{"arch": "edsr", "dataset": "rendered rooms with furniture", "init": "small_normal", "optimizer": "normuon", "lr": 0.0016, "nesterov": true}
Rows from block 9, named by matrix and row number. Rows with one number belong to one channel. Each number is 500 + 25 x the weight over its row's rms, rounded and kept within 0 to 999. All counts start at 0. Numbers have three digits each. After the name is the row's rms in percent of the matrix's.
# convs0: first 3x3 conv (model.blocks.9.convs.0.weight, 96x96x3x3), inputs 28-34, a 3x3 kernel for each
# convs1: second 3x3 conv (model.blocks.9.convs.1.weight, 96x96x3x3, transposed), outputs 28-34, a 3x3 kernel for each
convs0.0 100:532520482526509504486496476502547496504483454479498512545556505445476463554570557459494506492487487546530519517512529495489478527526474500505491513508478508523494523497490558560500510496500
convs1.0 103:533505493521494472450466503516497488469479501515548481529513488500511513509531527474448470546515516453443492520525491484486474480473500522495512477468487496507499517474508538469494479475526
convs0.1 097:484480478477474492493490504517515485481473477525517530527539486567572589511554521451472478477511482508533501518534528493536516540568539503500501496525515498511481500518511454476508455485523
convs1.1 093:481495489508493485537503508506505492511498474507492495495493514481483477439432427502470472497495501560568548506502541492504516470513521516489505518491503520489529501503516515497501470450443
convs0.2 102:495497482537556532519534504508482475505509507513500497432486524554469452563466390528507462532524497516505472510515471514542470508557483515518494484500503501487491491465491510504448496523502
convs1.2 096:469479479486469447492509486485484496515502456530517484565520428557524429443494549490500481495522495531549524479484493472468468542516489504515495493520519487519475459510492567554459492537521
convs0.55 095:524505502475473475514468501510498518520524541509528497496521518440455474411484558502485488507480454490499492518512523495506515494487480509512522494468472516501484485525540461481534486508531
convs1.55 108:498553471510536481503511482481455468479465477483512554482511545501534581503501529541513474497501479496530507511516507523518508524507470520512520537508522509492500514474482501532577464470516
convs0.56 109:489460471487509493477505523517494502516489479492508495456453523568488435545527460503528505488509516447481499510518528459466473488463486517508499487493471474489500499489465493502487482474470
convs1.56 105:533508482558504475546540481494493490478485536509479507499498524468453524507454444506491481514513532474464491516474485524543476460482496499508505506499538525503515475469499527519469495501506
convs0.57 098:498490509483453505447454478456459460465486482481500514492491507487486539586497464557524487570501517531456469523502483544514523525531531501475496517497491523493512512486491569513481566504514
convs1.57 107:531500468534505454487497469479483489525516496554559520509484424457506518506500525463536505464518468487493459520490476456491489500489506484492501491494488511517528474477478493482455505510509
convs0.58 090:527506501566529512480513507514538536481487473487532506553607564527573527478514478491475485508510510475485489467463461521501499546515523511489502485477501497475510531512499533517480536506493
convs1.58 086:507478482523488499507488493489476500524523523490506501492514518480465463490472460467463504470464499505507528525500474477484468565554529492509501482483494505509504484501502487502532499491494
convs0.59 088:489503516483472514472464487532526512504510509522515515541495495480454491554501538511516511472513488500530562480491492501490484528529495526481513511482476524494514538485502512449454545512480
convs1.59 082:480495525479495515463502489496506486479484469508516479534496483519554528500491473441483481498499512498501511477432486492480517505480538489498478475518477481499486509490476562535540508490489
convs0.60 112:479513550521528496531505481547523506518491511546545485495448493436448523469499561513522524522517508503488471511541522496485472516465443485493514482473515492514491488490513523498516541502508
convs1.60 101:521526479534487503516485529505514476521488475499488525523525492476442455484485530483492505516506499543526501498538550495524508511507464484509498520478520505488487506518518500519478470475481
convs0.61 097:484511517483494500475458468508508514447461468489481481537534546391419437341364378481480512487487511518489466506495501504489477499532494507497469491505495482495478502490481522520498489498496
convs1.61 105:528499515534516461534542511503512495491491509493479498468427459437407412540522543517536511460521551545529522492547520507548509481525509516499519530501535524488505506516502462453458490458448
convs0.62 098:528524490488493495487524519532497493493509525477468466496560565462511487543538423461471511520488506537498498525494471522507498495516479488491507497498479495501476500484518490484500470485526
convs1.62 091:491485498533497472507511471503516521491508529506503493509451481486497523463466487469497541498529526479492491517504510506549548493491486510496505507504519501523509544501516522488486530506499
convs0.63 091:476494505502493508523467452513546502526541524536536504537514505525466422517534540496466458505489504493513509465483519505500493519522499512521530520521539488503498486480493505511494453454493
convs1.63 088:485501468499522502523506471491478491491465481491470497446452469541547493504498484511518504469517521489506503515496492510502502547507480510488483493492477493495493537521516502496507511501506
convs0.64 095:509482489506525498525468542500530523478486466464488492521540549481525535514480458471520485493537505493552513507534528519521534506526514523522515482499497466521525501504519501488486555528520
convs1.64 098:517437557506414521503443513493525501522528468464466471551535490485517506472482478467465501490499516503503517471467486473474525496482494486516517506507521500491478500502480490495475501525537
convs0.65 104:524534504470501522499492507552658498513490510488466493468490501503533473504525531461485486469490482515518505517529520478476500500504533527528520494492497485543514475485506530572492483479503
convs1.65 094:516504524511481497494488494488475484519439475518636565512486487482509486500484486484477472498535516488509509492499474501472466504473490507524496505491505497535504543448431516515501533498516
convs0.66 100:488474510484455469502502509516474484505474477493456465512476517498509537530504510550464501510475517485468547487473460500488489478477500525485521518480520513511506493497511490472490489497470
convs1.66 101:533521507555541513507497481498519516519499502526509518477514508477490484510535496493488518492506500502512507472515496486537513476543452507514517517485502499516500513514473511509450521520482
convs0.67 092:502511518497482486522515501513511522517528519449456475500498490480526512512513467500501528486472482496469469489506491497499513464457502508515540563572558536533534528536545521513541493502507
convs1.67 099:525501500508505522489475512518516519512550497518532511503491488486504513502520502542513485466470499507522518519537530471483479502497495545560560529574547533519522512527498499490484464499512
convs0.68 090:556538492509500473487486489480516514456463481512506511604609576406435490478451506489487496477480473526508492521509492522506489493509509507509507519514516505495474520511512493527528434458500
convs1.68 082:495510533500462504470464489510496504523524533478488522496494493490522546426419430501513472513537512530552471519531541516517511538544513512500486521515525510497495493513517493503525456458472
convs0.69 094:479485481476552486486517507497491479513515504508505493431450470495502459462491466484521476445497511454490492511525512538538502487523463484491489490494514514509496541529479517511487471482508
convs1.69 095:458574455511607490492514509501511510512511487531500491500496509524491476519527524483480505495476522527490488512484483506481465532517494523506520507463489524481500517480549545485517505485503
convs0.70 102:511470506503486485540526505453471463572657530475487492506546492483531526533538501512499500515521509466473464488482491517510495515516516517535552504533524498499473545531484473460481577563526
convs1.70 095:479480499480459486526494508532534534469526491510502493486497496478478494503494475529517505506487518499493494458467463528510494517543526487497532520527509508468484504531539492490494497506535
convs0.71 095:530515530462483494510554530492498488493487476527518531479481482495513509494519494536537478543520505536505447521513500473488485466483489493510478509517505483486486488490484491487498512507502
convs1.71 089:507499494499525535486488486487479494473485524498492494509495517536498498522507507507515490483491483488478465505511519523518501494497499494525503502504486518511512478494481510530506511534531
convs0.72 092:522533501499541493491531499462476440524534531529533524428492464445486465518570555507493465497492470492508527448493460510539530484504487487510463478485481483516505488486507486474481494457490
convs1.72 096:475482498494477483494492517501492486439456467487497521492480515461497517467488463455498478509511486538521458493484493491521473507539498501497486517524519517519503523499471484483478450471495
convs0.73 093:523505517525527488515530491510549515518536492511538487530517513524501488590495475490528520525511492514497478521516555512507505500506537502525505495524503498489487491504479503513470491494480
convs1.73 084:500506500506488456477484488484458467498507482485494507549554522482486461463478520475497491523528503460486497474468505482487514508512577482520486492510504495531492517536536543517498478477463
convs0.74 106:497491497500487493501474461501527520488527545465487484485479468488517547479481525499493511485507521490537544493491508506503515470481521538514506534515479517492492494477481614607547467462477
convs1.74 105:502515506476463488463483504506523527517517524534553518479476480485508537478481525525504504498481496520524547495491489468480478476482478474481481485485464501500514512472461551561605523483487
convs0.75 104:475506485512469477560532539546509454567516492514481504483490505523501401488474424500488524482472524500480498485521558529557550509502465503495505480486520511497483515501487555508466497500530
convs1.75 096:468502495488513505526523501502502469550537495494541502447496503549572443529500473528532519435482552474521515480495489456507513461479489497491509495477506519507523468504504509561570513503475
convs0.76 095:484472454511492492514484484499505507518534517498497486513488505517464458504480516433466454506514481510525510503477477530517525510495518517522528500528522456497489522462515563532593515467488
convs1.76 096:496536534503527520505515531508483498521471515511502537499479547501486503490497485507508497507468437526499475515478487483451480474466497496474499488451474489472483495474496569522553524484476
convs0.77 112:499532530492493496476468494497514504480471474482512504533553560493440489533569516499476494530541534499479528477480484520523513521491494499539514540527489516477479501503476526523496517493515
convs1.77 126:415490549435487542528551488480492508533534508507478499505491497464468472471474495567547512491486476506487492532494496479464490521507522461490467505553471500530507517538529501492488462478464
convs0.78 093:511509511511522517486492479517529508525509477476485489563513467556518528446459500489527484461505463438493472492527527482466493467467494483513500482518498467471491516495473469515499512572542
convs1.78 091:534488516505483512464492511495513542516532492494488459503526520477490446512496447497509506540531489497515509498515527524505543504497521488529505501540511490509508462479486470476498511509513
convs0.79 112:520485499493469511494485495515488499555495482502490514509480476548500475538496452544488467553486502520487505491499508483493483506517499516516499539512489539493489461459517441504549502480494
convs1.79 107:522526499509499483519513516515529480457526532465477483471529505482499497505496492473476534461451519497477526490468514505501537502474530470510491495527513503517502470504545434452468487498490
convs0.80 090:491476507497472528513460497489499489484511505467501475488545565506544539459501536485465497512471469533530525504483496525503483489512517546489493503467506506512536518537505472486491493524520
convs1.80 091:506507533541511512533494555526515518499474465498519499452465502495481467484485512493503498491503494522536532465494553514529552522501512505486485537507490492516478484446452533561523489447439
convs0.81 091:472462502491506552512508557455483485507552525481500492459427454490457440527517491507513504443463465526501515477526507490501498500509521491500514496479473543505496470507505497533513533570542
convs1.81 093:514535493477505525479494527510493497455474461545529539471478461560522522531534516480460479469474511517495523519526484513560507454502478522498519497500512511498480431455437521502533454456502
convs0.82 108:465466455469490468528512477526516491502485461523523505523516514521488437575504469516514515500479509505491527464483507505474466526505468501489498510494485501489494511481482498484465465472473
convs1.82 092:496494519502499520507512529514535516486484470490449449471479504460442446513501488520489462517503486553510482509518542537548564489435437487492512508499506508497499472502478488505484515520484
convs0.83 105:526521519557539484484496488514502466482530531457501513627507393520473509430462592490505506471504496505496460511519509498527516494502506520507482496519498511509469492482505498524518531522481
convs1.83 108:534546504463509498470511488493512501509495493542517490452497560526545536563494419571518464472463459455480449494491497499510544497485506486507489519495480503496486516485474490484493526523506
convs0.84 094:447513486497537517511507520485467503513484536534492500457482505399423497456474535562546518488515505461488492509505511522521543520517507523489508503482505533479488496505520467480495498486507
convs1.84 097:472509467456459479480474524508489488500525486480546541461512509482537550474481517524519499497481468524469433471495494474469482507489527507489513480492483494511473521514529469501533487514488
convs0.85 111:469484522478469480471467475526524495522529485482471493499492487509493486474525560496495519460489502496511475510499503502462492481497494475473507495548514511502499496484478467494502559614501
convs1.85 107:518497497498528525459500533528512523500556493534526475495512503496503496531536522491507529517522537490484465499484457469458495500521532484492507501539495516496502539557531498499501504507515
convs0.86 096:505517520499531512497559507462439457472441467509473509489487499436476474461525510469485484493484514499501539530494472496463482506472493495512514498530508501508502531504497536514533510483508
convs1.86 106:435500531417502515435500506528517507544557548537569530486481525522516503516525496493513510491494503508501499502506500513534557498490473502490501498478511482480497512527496497492467524512521
convs0.87 100:455576512448522476425522414517514535475503564495470511497516566464497529500473504490560470455511465485531491518507516480469506516473497496511507491508515495505515530503484489501497491502479
convs1.87 105:404553438369528431401517391528492524464480505506455515493518509474512504490503485513522522509540530494513500530514509534548495505515507494504512513525519498506533504528471477518472495504461
convs0.88 092:482506492487511477520508514494498497522511522521526522482486497518502522508486460503506472475493465493503485482492517504512544506502513525527528521509498512500502493511525469450467537513523
convs1.88 094:471511428515503524512510491466471502485501535475491491510501489482500510494508502498490473518498502524457487492518517485524522500508529481465506484477474496485473514487504530517488485518525
convs0.89 108:505461464499491471516501494507480478487476501496472479490490491532537543535521518495517453491485456507495469529524502498504532505495484511501521517489499501501498488503509490484500478498522
convs1.89 114:474517457508543471510542480532530544551511505525487482507491477472483468503505501535497499523519500537498491499519472497523482507499461501498508506500488506509507492483490501508510495509533
convs0.90 098:520492480490485499528517482508492494522518513468475520484522477525582545443516486500543548511523513446481476529511494520503503530523528528509514487499488498498460547513533525543521499546521
convs1.90 094:491499484500495468560506471525512523499516491482503509464475469510503508467449446525529554477470499506479490531512502457458447442480477507503498488487484517495509491494504489505525544533542
convs0.91 091:479529487470511473517536509522556510502482446503492501508535517471513523445418415484475432479492486500483517456470480501471475499530525516497483488490477493507517486491459482529514463505482
convs1.91 097:473499481482543492471510473483506486526509488490456465503501496519515496497487480506501508539543538538526511492529512459489484494506498518482514554536546517523517526509537497494485513495499
convs0.92 092:476446448466442444478490496518477521478467505517513549537484508469494537496521530505520503526521517531539548528496475494488451500521495517514504499504499527492513475537521470522506456534453
convs1.92 094:463486521507548589482581530474483499473507512524521515484496519452502500506506450526466465534490498507480532485494475495518497514513480487494520469471498507489488472460474470476532468483488
convs0.93 107:520536521514526522533537514519457504507465484532522522552537459535490445483516588475454458466472488471469466508492502486456473495482497521515500499497510509459503505461485494487500484484473
convs1.93 117:471454484492451480458487496487505487480512527515479473549469493460488506451542543499535528532493518550499523512454520516449530542443501491497498492494490498470498467492502494509478479513489
convs0.94 115:513522543463447463503492504486483505522528525505496493502504476546522514502496498528504498494476462541516506481478513496473502522494525491486501504504510482490495487486509462455491459483488
convs1.94 124:495491507515508527491477501500493501534486474520533515513506505517521524508488490504488503509476494498491527511494505517501496527514511489493507495498504521516532482485513501515541510527541
convs0.95 110:462500511553508491555482443507508516518493492530505529473519527525541529486511502508492499442516515416526545494518492486478490480464473494545509493567501492538491511519499484508476519538500
convs1.95 096:546468483586511485482499517482465484466449486513500480535522539501503493495489491477517480491492479476510480499529489482517475464537478518497545474510489525503510502551531517519484487462499